{"model": "masked image model", "dataset": "rendered roads seen from a driver's seat, with toy cars, trees and houses", "optimizer": "adamw", "gradient_centralization": true}
Rows from block 7 of the encoder of a small masked image model, named by matrix and row number. Rows with one number within an expert belong to one neuron, the router's apart. Each number is 50 + 10 x the weight over its row's rms, rounded and kept within 0 to 99. All counts start at 0.
After each expert's rows are labels from the 100 images, of 14848, where the router gives the expert most weight on average: "strongest on" is what is common among them; "peak on" is the class under the peak. Only what is clearly more common there than usual is listed. The data: rendered roads seen from a driver's seat, with toy cars, trees and houses.
# router: router (encoder.blocks.7.mlp.router.weight, 8x320), inputs 160-239
# up: expert up (encoder.blocks.7.mlp.up, 8x80x320), inputs 160-239
# down: expert down (encoder.blocks.7.mlp.down, 8x320x80, transposed), outputs 160-239

# expert 7
router.7:43 62 54 48 45 57 54 60 49 50 51 80 48 43 40 29 35 53 67 42 54 55 52 46 50 55 48 57 60 53 37 54 37 50 48 52 50 46 60 56 52 59 31 73 55 44 43 50 58 39 45 60 52 49 54 34 57 42 63 42 24 56 49 42 50 45 37 61 52 46 46 53 62 52 69 62 46 55 57 59
up.0:51 47 39 54 50 50 39 50 51 50 50 40 49 50 49 50 52 51 50 49 49 50 54 51 50 54 52 50 47 50 51 48 36 46 49 50 50 50 50 50 51 52 50 53 49 49 51 49 50 51 50 46 52 51 52 39 51 50 51 50 50 50 50 50 10 50 52 50 48 50 50 50 48 51 50 54 50 52 52 50
down.0:50 50 50 48 49 48 50 51 16 49 51 51 50 93 48 50 51 50 55 49 50 50 50 50 51 52 49 49 49 50 49 50 51 53 50 50 52 54 49 50 51 50 58 50 52 17 50 50 51 50 50 53 51 75 47 50 50 69 52 49 50 24 51 50 34 60 55 48 49 50 50 51 50 49 49 71 50 50 50 73
up.1:51 49 50 50 46 50 50 50 48 51 50 51 50 50 50 49 50 50 50 48 50 50 51 50 50 48 81 50 50 50 40 81 49 50 49 51 46 50 50 49 49 50 49 50 50 51 51 43 50 61 49 41 48 50 45 51 49 50 51 50 50 50 65 50 50 50 50 33 49 51 52 50 49 51 50 52 52 50 50 50
down.1:51 50 51 87 50 51 53 50 51 52 50 50 49 50 51 50 50 50 50 51 51 55 50 50 48 51 49 50 49 50 50 50 51 54 51 46 49 50 51 99 51 49 49 50 50 50 50 50 50 50 52 51 52 50 51 50 50 50 49 50 16 50 50 50 50 45 50 49 56 50 52 50 50 50 41 53 49 50 51 50
up.2:51 49 50 49 49 49 50 50 50 50 50 50 50 50 50 50 50 49 53 50 49 50 50 50 49 50 50 50 51 50 52 49 50 50 50 50 50 55 50 45 49 00 50 50 12 50 56 51 51 51 50 50 51 68 50 49 50 46 51 50 50 52 12 50 00 50 54 50 49 49 50 50 50 50 55 50 50 49 50 49
down.2:50 50 47 99 49 52 50 49 50 50 49 48 49 50 50 49 50 50 51 50 51 50 50 50 50 50 49 50 50 54 50 50 50 50 50 81 50 50 50 51 50 49 49 50 45 45 49 50 66 49 50 50 50 50 51 50 50 99 50 50 49 50 27 50 52 50 80 50 47 50 53 50 50 50 50 49 52 50 43 50
up.3:48 48 51 50 53 51 50 50 50 71 63 52 55 50 50 50 51 00 48 50 51 52 51 49 49 49 51 48 50 50 46 51 51 51 50 50 51 52 49 45 50 48 43 50 47 42 55 50 50 49 50 49 47 51 00 48 50 50 70 50 49 64 48 50 50 50 49 49 31 50 58 51 50 51 51 50 49 52 50 50
down.3:56 50 50 55 50 50 40 50 51 53 49 50 50 50 50 50 48 50 49 49 50 50 50 49 42 48 51 50 51 50 49 52 49 50 50 57 49 50 48 51 50 33 51 50 51 50 51 50 50 51 48 50 51 50 50 49 48 50 47 50 51 51 49 50 50 54 50 33 45 50 56 50 50 39 78 99 40 49 51 60
strongest on: house; tree
peak on: tree; pine

# expert 5
router.5:54 44 44 40 33 49 43 62 29 36 53 34 72 72 51 54 49 52 51 40 49 50 38 41 42 44 42 45 43 66 58 52 35 51 49 37 40 46 26 55 49 50 70 43 74 29 42 58 62 44 50 45 35 50 43 42 43 41 53 45 55 37 55 41 51 32 43 61 40 56 56 49 48 39 35 66 50 49 40 65
up.0:50 53 54 56 68 52 56 49 50 49 50 46 40 29 47 54 48 42 49 52 50 51 46 50 50 55 50 47 53 47 46 51 51 49 54 52 51 53 51 62 48 47 43 64 50 50 41 63 51 49 49 56 37 49 43 50 54 50 49 50 44 51 52 49 52 50 46 47 52 54 51 51 51 51 48 50 48 51 48 53
down.0:47 51 38 48 49 50 51 56 50 50 37 50 48 48 43 54 46 54 50 47 43 50 36 51 49 51 51 50 48 49 49 50 49 47 48 47 49 51 46 56 54 51 54 50 47 59 50 67 49 49 54 49 51 50 51 42 49 48 61 49 48 36 45 53 47 52 49 50 46 47 50 49 52 52 49 51 50 15 48 51
up.1:53 50 48 52 53 49 50 25 50 51 50 53 50 49 52 55 55 41 50 50 56 51 54 52 50 50 50 49 50 50 38 48 49 49 49 73 51 50 50 31 51 50 50 49 50 67 49 50 43 50 49 50 49 51 50 51 49 49 49 70 46 50 50 50 50 55 55 50 15 50 49 49 51 51 50 50 49 32 49 00
down.1:52 50 48 48 50 49 50 47 57 50 48 51 51 46 48 49 52 48 50 50 47 58 49 51 49 54 50 51 00 51 52 46 50 48 50 38 47 50 50 48 47 49 51 51 47 51 50 52 50 51 52 51 50 38 58 51 50 50 49 50 51 47 51 50 49 51 50 49 51 57 49 57 50 49 48 58 66 50 50 50
up.2:51 50 52 52 50 54 52 51 40 47 50 51 50 49 47 47 47 36 49 51 48 62 51 48 56 49 48 44 50 50 50 50 49 11 50 50 53 51 50 52 48 50 50 50 50 54 00 49 49 50 51 51 49 50 48 43 29 49 43 49 51 52 51 50 52 49 47 49 49 50 59 50 52 49 52 49 50 49 49 50
down.2:50 50 46 51 50 50 51 51 50 50 50 50 45 50 49 51 49 53 51 62 52 49 51 50 45 59 50 50 51 49 52 50 50 50 50 42 48 51 49 50 53 51 51 37 57 49 52 51 50 50 50 48 51 50 51 46 49 51 50 50 49 50 50 50 49 51 49 50 49 46 52 49 50 51 47 61 53 49 48 51
up.3:50 49 53 55 57 59 59 53 45 53 54 53 48 42 52 55 49 22 47 54 43 63 47 50 51 46 48 39 56 47 15 52 51 48 55 51 45 49 51 54 47 48 47 51 50 64 46 53 49 52 43 52 44 42 44 51 58 51 39 44 48 59 52 50 51 50 49 39 52 55 57 53 56 56 50 50 54 42 52 53
down.3:50 50 25 42 48 51 50 57 51 50 31 34 44 50 48 49 45 61 50 49 50 56 51 52 47 56 50 49 49 49 42 55 49 44 51 38 43 53 46 54 66 49 42 48 49 51 51 52 49 48 58 48 48 52 54 43 47 48 58 44 46 46 50 52 51 49 46 46 32 43 50 52 54 53 50 55 49 09 54 54
strongest on: bends left
peak on: verge

# expert 2
router.2:53 51 52 52 51 54 30 46 57 45 46 53 76 50 57 58 56 51 45 45 62 38 59 60 50 52 44 52 66 47 68 41 53 37 50 37 60 47 45 54 55 54 38 48 84 59 65 48 51 59 50 66 38 52 39 48 52 55 49 59 75 49 62 64 66 42 58 49 57 38 59 53 48 52 36 68 44 42 51 56
up.0:46 50 49 44 49 51 52 51 50 37 54 52 50 50 50 50 49 55 62 50 53 50 49 49 45 49 52 51 50 47 51 50 51 50 47 35 48 51 50 53 50 48 50 50 51 34 48 55 51 50 47 50 36 50 47 60 73 51 51 51 50 49 50 51 51 50 51 50 47 47 45 48 49 50 47 50 50 50 53 50
down.0:59 50 33 50 68 51 48 50 48 41 52 51 52 52 50 49 49 28 50 51 44 49 49 50 52 49 48 51 51 48 43 50 50 42 50 53 62 51 49 50 50 52 50 44 50 43 49 53 50 51 57 49 49 50 52 50 52 50 53 52 50 51 50 50 58 99 54 49 50 77 49 49 49 47 53 50 52 50 49 44
up.1:51 49 50 32 52 55 57 50 53 08 48 50 70 49 79 68 91 50 50 50 49 50 50 50 48 49 51 49 50 51 50 99 69 50 49 49 50 49 33 49 53 50 48 50 39 53 51 51 51 52 49 50 50 50 50 50 51 50 50 50 49 50 59 50 50 97 51 41 50 50 32 50 50 46 50 67 49 50 50 49
down.1:46 50 31 47 50 51 49 49 51 51 53 50 35 54 49 63 51 50 51 50 49 50 49 51 51 50 50 53 50 50 50 57 50 51 51 57 50 57 55 52 50 50 51 50 49 26 50 50 49 51 51 49 51 50 49 48 50 49 50 50 15 49 50 51 48 50 36 78 51 69 51 51 51 50 50 50 70 49 49 50
up.2:50 49 49 51 50 50 50 50 50 50 50 50 49 50 50 51 49 48 51 49 50 50 49 50 49 42 49 51 51 49 50 49 05 50 50 51 49 33 50 50 51 50 50 51 50 50 50 51 50 50 50 50 62 50 51 51 50 00 50 50 62 36 50 98 50 50 50 50 50 50 50 49 99 50 50 50 51 50 50 50
down.2:54 50 49 52 55 49 50 50 50 50 50 50 48 50 50 46 50 50 49 50 50 51 50 50 50 51 50 50 50 50 50 50 50 49 50 50 51 50 50 50 50 50 49 49 50 50 50 49 50 50 50 50 50 51 50 52 50 51 50 50 27 59 50 50 51 50 51 51 47 51 50 49 50 50 52 50 53 49 50 50
up.3:50 50 54 43 50 50 75 50 52 50 50 48 50 21 50 62 50 51 51 50 50 49 50 50 51 49 59 50 48 51 51 70 51 52 50 47 55 50 50 52 72 53 50 52 46 60 51 51 51 49 48 50 48 50 50 49 49 50 48 43 50 50 55 47 50 50 50 00 50 50 50 23 33 49 48 51 47 51 51 50
down.3:50 50 52 47 69 51 43 50 69 48 50 50 50 48 50 49 51 51 27 50 50 49 49 50 52 49 49 50 59 49 50 50 51 50 50 51 50 62 50 51 50 51 50 50 50 47 51 50 51 51 49 50 53 50 51 49 34 50 79 51 51 49 51 50 52 51 44 62 50 51 53 50 49 49 76 23 49 50 50 50
strongest on: snowy verge; vehicles: zero
peak on: verge

# expert 3
router.3:52 51 45 65 49 43 40 40 60 48 55 46 40 49 49 49 31 42 50 61 38 64 51 65 59 69 51 64 57 45 71 48 51 28 48 62 38 49 65 31 57 33 55 41 29 30 46 61 60 48 43 43 52 52 50 49 48 30 42 49 43 68 42 70 37 28 38 63 44 48 45 47 50 48 61 41 49 60 44 40
up.0:50 48 49 51 55 42 08 49 52 51 44 51 47 51 56 61 54 49 53 49 40 55 46 54 48 54 47 50 22 52 83 43 44 50 62 50 58 50 50 47 49 56 60 33 54 19 58 52 49 47 33 47 55 53 24 51 53 42 44 48 69 51 49 51 49 50 49 59 50 67 47 42 51 47 50 56 51 56 51 46
down.0:40 51 39 70 39 55 92 43 56 57 88 55 46 38 47 43 27 62 53 52 61 59 60 50 65 49 50 51 39 41 51 49 47 63 47 50 54 58 49 51 55 05 59 59 42 41 52 52 39 53 99 51 54 50 47 53 43 52 53 45 50 50 48 46 36 35 40 51 59 38 53 42 63 54 33 53 53 59 46 26
up.1:50 51 50 50 50 50 48 50 51 50 37 48 48 48 50 49 49 51 46 50 49 51 49 50 50 49 47 55 55 49 47 53 50 51 50 53 50 53 49 50 50 51 49 50 49 52 50 52 52 49 46 50 50 49 50 57 49 56 49 49 56 50 50 49 50 49 50 00 50 51 51 50 50 50 50 50 49 51 49 49
down.1:46 50 46 99 48 53 51 41 18 50 49 68 51 50 48 50 50 49 50 50 65 33 49 50 54 50 52 56 48 51 59 48 50 54 49 24 17 50 51 49 50 49 51 44 50 57 50 47 50 50 52 55 51 48 51 64 50 50 50 54 50 69 49 53 49 48 50 58 50 51 37 51 50 51 53 51 51 50 50 45
up.2:53 47 48 52 48 34 26 53 51 50 51 56 44 50 51 49 51 44 51 46 35 54 45 55 47 52 48 51 24 49 99 41 41 53 52 50 52 55 51 47 50 64 60 41 55 14 52 52 46 44 44 47 57 52 21 60 55 32 44 50 52 51 40 52 47 54 45 59 52 58 47 45 53 46 47 51 55 53 54 42
down.2:42 53 25 64 46 50 99 44 54 56 69 52 45 35 44 47 39 65 56 55 66 56 55 49 60 47 50 47 36 28 53 25 48 59 49 52 53 59 44 48 59 10 56 60 45 50 50 66 32 54 87 54 56 56 45 52 43 47 51 50 56 51 50 44 39 38 37 49 52 41 54 39 60 52 42 50 51 54 40 43
up.3:51 50 50 50 51 51 50 50 50 51 50 50 50 50 50 48 72 47 48 51 51 50 50 51 50 51 50 51 50 50 51 49 50 56 51 53 46 34 50 50 50 50 47 50 51 48 50 50 49 51 50 45 49 50 50 51 49 49 50 52 50 49 99 51 50 51 49 50 49 51 50 49 50 84 00 49 49 50 51 50
down.3:62 50 51 51 51 47 64 51 48 49 51 49 48 55 49 47 61 51 50 50 79 69 00 51 62 51 50 50 43 51 48 49 50 62 50 50 49 72 50 11 49 53 67 48 49 49 49 49 35 50 51 50 50 48 50 49 49 47 49 51 49 49 50 45 57 19 49 50 52 51 50 48 48 55 50 50 49 51 52 53
strongest on: bends right; dusk; snowy verge
peak on: sky

# expert 0
router.0:54 52 48 52 61 45 68 61 46 49 64 49 32 51 41 56 49 41 51 56 52 54 39 43 53 60 53 42 61 45 38 45 62 51 49 57 57 77 51 58 54 44 60 38 30 57 43 57 43 61 48 35 59 59 50 53 50 38 37 54 57 60 43 32 51 42 67 54 56 40 25 35 59 65 47 34 46 50 58 53
up.0:50 50 50 50 51 49 45 51 50 50 30 51 99 50 50 50 51 48 31 51 47 52 50 49 50 50 50 48 52 52 49 99 51 57 50 50 48 53 53 64 50 48 50 29 50 49 81 45 50 50 51 55 38 51 49 51 48 51 50 00 49 50 51 49 50 50 49 44 50 54 51 50 50 49 48 53 70 50 50 47
down.0:80 50 51 50 50 49 50 49 61 50 49 50 52 50 50 50 51 51 49 50 49 51 54 50 51 49 49 50 50 49 50 52 50 50 50 63 51 52 49 49 52 50 51 49 54 52 50 43 52 97 47 50 48 48 50 49 48 50 50 98 50 50 50 50 54 45 51 49 50 49 50 85 51 51 49 50 50 51 50 57
up.1:26 57 43 53 54 49 50 57 53 48 51 59 48 49 45 58 49 51 53 50 39 49 52 36 70 53 45 53 48 50 53 49 40 54 48 44 63 73 66 71 42 47 48 53 50 29 48 56 38 53 51 46 47 40 45 55 50 58 36 44 39 51 53 43 46 00 53 52 55 50 51 50 50 65 58 49 44 57 46 51
down.1:57 48 58 37 38 54 38 54 50 52 51 51 48 54 39 46 50 55 43 55 52 50 66 51 51 43 55 43 50 43 47 70 55 49 51 62 50 34 50 66 49 50 58 32 51 52 48 50 51 53 53 47 58 49 50 46 50 44 47 53 50 49 52 28 48 62 52 53 65 41 49 53 43 59 49 51 46 49 51 59
up.2:48 51 50 50 54 51 28 49 51 50 49 50 49 51 45 49 46 51 61 45 51 50 49 50 63 51 48 30 46 53 51 48 50 46 51 49 65 50 51 48 41 00 50 50 49 51 61 51 50 50 41 50 50 50 08 99 50 50 43 50 48 50 51 48 50 49 53 52 50 50 51 62 50 39 67 48 50 50 50 54
down.2:49 52 53 50 32 51 49 40 51 46 64 51 50 53 30 46 49 50 48 49 50 48 77 51 35 48 50 50 39 28 45 60 49 51 53 51 50 48 45 57 51 49 51 53 55 53 48 52 67 49 51 52 47 68 52 42 51 50 48 50 49 57 50 51 54 46 48 53 50 51 43 50 49 59 50 51 45 49 47 52
up.3:49 59 49 08 51 50 50 51 50 50 50 43 50 54 50 47 50 46 49 47 50 30 50 50 50 50 50 49 53 66 49 49 50 50 51 50 44 50 51 51 73 50 50 50 50 37 50 49 51 50 30 50 49 51 49 54 59 50 51 52 73 37 50 50 50 48 51 50 51 51 50 48 50 50 50 50 50 49 50 50
down.3:50 40 52 97 54 50 50 49 32 50 51 53 49 50 99 47 71 52 50 50 50 49 51 50 51 50 51 51 49 32 50 49 50 50 50 52 50 45 49 50 50 51 50 48 52 51 50 50 50 50 61 51 50 31 50 20 50 47 50 52 50 50 54 50 61 47 50 49 38 50 49 51 49 50 50 51 61 51 49 26
strongest on: double yellow line
peak on: road

# expert 6
router.6:47 38 40 62 68 59 55 53 51 63 54 47 43 57 60 40 59 53 37 51 50 67 59 46 56 47 47 48 41 46 49 43 36 39 50 49 50 50 69 47 45 51 60 40 29 47 40 60 44 40 51 41 52 47 56 56 52 62 56 51 38 59 49 59 41 84 64 59 46 44 58 65 53 57 53 32 45 39 64 49
up.0:50 49 52 49 50 49 50 50 53 49 50 50 49 50 51 50 50 51 50 51 54 50 52 52 52 40 50 49 48 48 46 51 50 57 50 50 50 49 50 50 49 75 52 50 49 50 54 50 51 50 50 50 43 49 48 50 51 50 49 50 50 49 50 50 50 51 50 50 49 50 49 51 34 50 54 49 50 28 50 51
down.0:44 55 50 51 49 49 47 92 50 51 51 53 01 47 48 39 50 51 50 51 52 50 51 50 52 55 46 49 50 50 51 55 50 48 49 49 53 50 50 48 62 49 50 60 27 47 44 51 52 50 49 50 52 50 50 65 49 53 49 49 52 51 50 50 24 00 38 38 58 50 54 51 50 51 52 50 50 89 48 50
up.1:49 49 51 50 50 49 51 50 50 50 50 53 50 46 49 50 93 49 50 51 48 49 52 50 42 50 50 31 50 49 49 50 51 50 50 50 50 50 50 52 39 50 56 23 55 50 51 48 54 52 54 51 93 49 49 50 50 51 52 51 52 48 28 50 50 35 51 50 50 40 49 50 51 49 51 48 53 47 55 50
down.1:58 46 53 51 50 56 48 46 51 50 50 50 50 49 48 49 52 65 50 50 50 50 00 50 51 46 50 50 49 52 50 51 21 50 49 49 27 49 51 50 50 50 53 46 49 47 51 50 51 51 51 51 50 62 49 50 63 47 49 73 50 50 49 50 55 44 51 49 47 50 50 56 50 50 50 51 49 61 50 29
up.2:51 50 50 50 51 49 54 50 51 52 50 51 50 50 51 49 51 48 49 51 50 49 49 50 48 49 49 49 43 50 53 51 50 51 52 50 50 51 49 50 50 24 50 50 53 70 49 46 48 50 50 50 49 46 21 50 50 50 50 48 52 50 50 49 51 49 50 49 49 50 50 50 50 50 51 56 55 50 49 27
down.2:49 53 50 47 50 51 49 07 50 50 55 51 51 49 49 76 51 50 50 50 50 49 36 49 50 50 50 50 51 50 52 51 48 52 49 48 32 48 50 51 51 65 51 51 50 50 50 51 48 49 50 50 49 62 50 66 52 51 50 49 48 50 50 54 50 50 49 51 50 51 68 51 49 50 50 00 51 68 43 50
up.3:51 51 50 51 51 49 50 52 53 51 50 51 53 53 49 50 58 50 50 51 50 50 52 50 48 49 48 48 48 54 43 77 95 71 51 45 51 50 49 38 48 47 49 49 50 49 49 50 48 49 52 50 50 47 50 50 51 49 49 49 49 50 51 16 51 50 40 00 50 50 49 50 50 51 52 51 50 50 50 22
down.3:52 50 51 45 49 51 51 49 50 47 50 28 49 51 49 50 49 50 51 49 59 55 51 50 52 44 51 51 47 50 49 81 51 49 50 50 51 51 49 36 59 50 51 50 49 50 66 53 36 51 50 51 51 52 50 48 50 88 43 53 78 50 51 52 50 41 51 51 50 36 49 50 49 50 52 45 40 49 52 70
strongest on: truck; vehicles: two
peak on: sky

# expert 1
router.1:71 38 40 50 40 57 56 45 63 50 54 30 48 46 45 61 39 48 44 49 37 47 53 57 45 45 59 51 38 51 41 60 62 55 50 81 47 40 40 41 43 37 54 49 17 71 45 36 45 62 47 39 58 48 51 56 57 52 48 49 61 47 49 48 52 63 50 45 46 69 43 47 36 34 66 48 51 59 40 40
up.0:52 52 61 47 45 52 44 48 48 50 57 50 44 65 54 63 52 49 46 43 49 48 53 46 61 56 54 37 50 52 50 57 40 69 57 43 75 49 50 50 54 51 73 39 51 70 59 65 56 49 99 50 30 39 52 41 41 52 44 49 23 50 43 47 37 46 46 50 44 51 45 48 50 49 59 53 51 53 48 59
down.0:33 53 57 51 46 50 49 41 59 60 52 58 49 46 42 63 43 50 54 49 45 51 34 41 45 53 61 41 54 42 34 56 51 51 51 47 67 75 48 51 37 61 44 50 49 59 62 59 50 53 72 60 59 48 57 48 57 54 39 62 51 40 52 58 32 54 38 46 58 46 58 44 57 58 58 91 65 54 48 76
up.1:28 50 45 50 52 50 49 57 50 50 49 50 50 53 49 36 50 48 00 49 51 49 18 52 51 49 50 30 50 53 50 50 32 44 50 50 51 50 50 50 45 52 58 51 69 50 52 49 50 50 50 50 49 50 50 42 02 50 50 50 50 50 50 51 50 50 50 50 50 50 50 51 50 49 50 43 50 49 55 47
down.1:57 50 52 50 50 51 49 49 47 50 50 50 46 50 52 49 86 51 50 51 48 53 56 52 50 16 50 49 97 50 52 49 51 50 49 53 47 50 47 50 52 51 55 69 49 48 50 51 51 50 50 52 32 50 50 50 49 46 48 50 89 42 50 45 48 52 50 57 49 71 50 56 46 50 50 50 50 51 61 46
up.2:50 50 50 48 52 51 51 29 50 50 48 50 50 43 50 49 52 43 50 50 51 50 49 50 50 50 50 51 50 51 50 51 50 79 50 62 50 50 50 28 91 50 53 51 49 85 50 50 50 50 50 50 50 51 51 50 49 50 58 50 50 51 52 52 50 63 29 50 87 50 49 49 50 50 50 50 50 50 50 50
down.2:50 52 51 51 57 50 49 49 49 52 52 50 50 45 49 45 50 48 50 50 51 50 30 50 55 94 49 50 00 49 50 49 52 49 50 05 51 50 52 51 47 51 51 52 36 51 53 49 50 49 56 50 51 52 47 50 51 51 54 17 47 53 54 51 50 51 44 50 50 50 14 49 49 50 50 51 48 48 50 44
up.3:49 50 51 50 49 52 49 62 48 49 51 49 50 50 49 51 50 49 51 56 51 51 51 50 51 50 50 51 50 50 50 49 60 50 50 50 48 49 49 50 51 48 50 49 30 51 50 49 50 51 60 50 51 49 50 51 50 50 47 51 48 44 47 50 50 51 50 50 40 50 49 52 50 50 51 49 51 50 50 47
down.3:51 50 50 51 51 50 50 42 47 51 50 49 51 49 51 49 51 50 51 50 51 49 50 50 51 51 50 50 51 52 51 49 50 49 50 72 49 70 54 50 50 12 51 52 58 50 50 53 50 42 59 50 36 50 45 59 51 50 53 50 99 52 51 51 50 53 50 50 50 50 51 49 51 51 51 49 49 49 49 50
strongest on: line: no line; bends left
peak on: road

# expert 4
router.4:38 52 69 37 49 43 58 35 45 56 38 59 36 44 56 52 65 52 47 56 47 38 46 43 45 30 52 46 36 46 40 67 65 71 49 43 51 51 43 48 48 59 44 55 48 52 63 41 37 54 54 56 49 51 57 65 44 67 48 53 46 28 51 42 57 44 42 26 56 53 54 47 42 44 42 42 64 49 43 39
up.0:50 41 50 80 50 49 50 47 50 42 49 50 82 48 50 99 50 45 20 50 50 51 50 51 47 43 50 48 51 50 55 53 49 51 48 52 58 16 49 59 50 76 51 50 51 51 55 62 50 50 56 49 50 50 64 26 62 50 53 50 51 51 50 49 24 44 50 51 49 51 50 53 51 40 49 45 50 43 41 51
down.0:50 53 53 21 47 50 50 51 51 50 50 51 51 55 43 30 46 51 60 49 48 50 52 50 47 48 51 65 50 76 51 49 49 51 50 50 50 84 51 49 55 47 52 50 50 50 50 44 52 52 09 50 52 49 47 50 64 50 50 49 50 50 52 50 50 49 28 45 47 41 52 51 50 49 50 32 50 54 48 48
up.1:55 50 09 51 49 49 41 51 49 50 50 51 51 99 49 50 50 50 49 49 51 42 50 50 49 50 51 50 45 51 50 33 45 55 49 50 50 47 55 50 51 50 49 49 50 51 81 49 50 82 50 00 63 50 50 50 52 50 59 50 50 48 51 42 48 50 50 50 49 48 60 50 50 49 33 52 61 53 50 50
down.1:51 50 52 39 52 50 50 49 49 49 48 47 80 51 51 48 45 50 47 53 52 47 08 50 52 49 49 50 30 49 51 50 30 71 50 51 14 50 45 51 51 46 49 54 47 54 50 50 48 50 52 50 50 49 50 65 48 50 52 35 50 51 31 50 50 49 49 50 49 49 29 52 50 50 50 50 52 50 50 32
up.2:53 50 50 50 50 50 68 49 50 51 51 52 50 48 42 52 14 49 50 50 43 55 67 49 48 52 50 47 50 50 51 51 51 73 49 48 51 81 50 52 51 49 50 50 43 99 50 50 51 50 51 50 49 50 44 50 51 51 50 49 57 49 54 46 50 50 49 49 61 52 50 50 50 50 50 52 49 50 49 51
down.2:81 52 49 51 49 52 47 51 49 49 50 50 51 51 57 50 51 50 50 47 47 51 49 50 50 51 52 37 50 50 48 51 81 52 50 12 49 50 49 48 56 51 50 51 50 50 50 50 50 50 52 50 51 51 49 50 50 50 50 51 50 50 52 51 51 50 43 23 48 51 50 50 50 50 51 50 49 45 51 60
up.3:50 49 51 50 49 50 50 51 51 50 49 60 53 50 49 50 55 50 51 49 51 26 41 50 58 50 50 49 50 52 50 66 49 52 47 39 50 51 43 52 50 47 50 50 66 50 51 52 50 50 67 51 39 50 50 52 50 50 55 51 49 49 55 51 50 50 46 40 51 49 52 47 50 50 35 50 52 51 50 52
down.3:50 47 50 34 50 50 49 50 51 49 53 50 50 50 50 52 27 50 51 52 50 51 48 49 49 51 49 48 50 50 52 00 50 49 50 50 51 48 50 51 50 51 50 48 14 50 50 50 51 61 47 49 48 51 34 48 51 50 47 50 52 49 50 50 49 45 56 51 52 48 48 49 48 51 49 47 50 45 57 38
strongest on: crossing stripes
peak on: road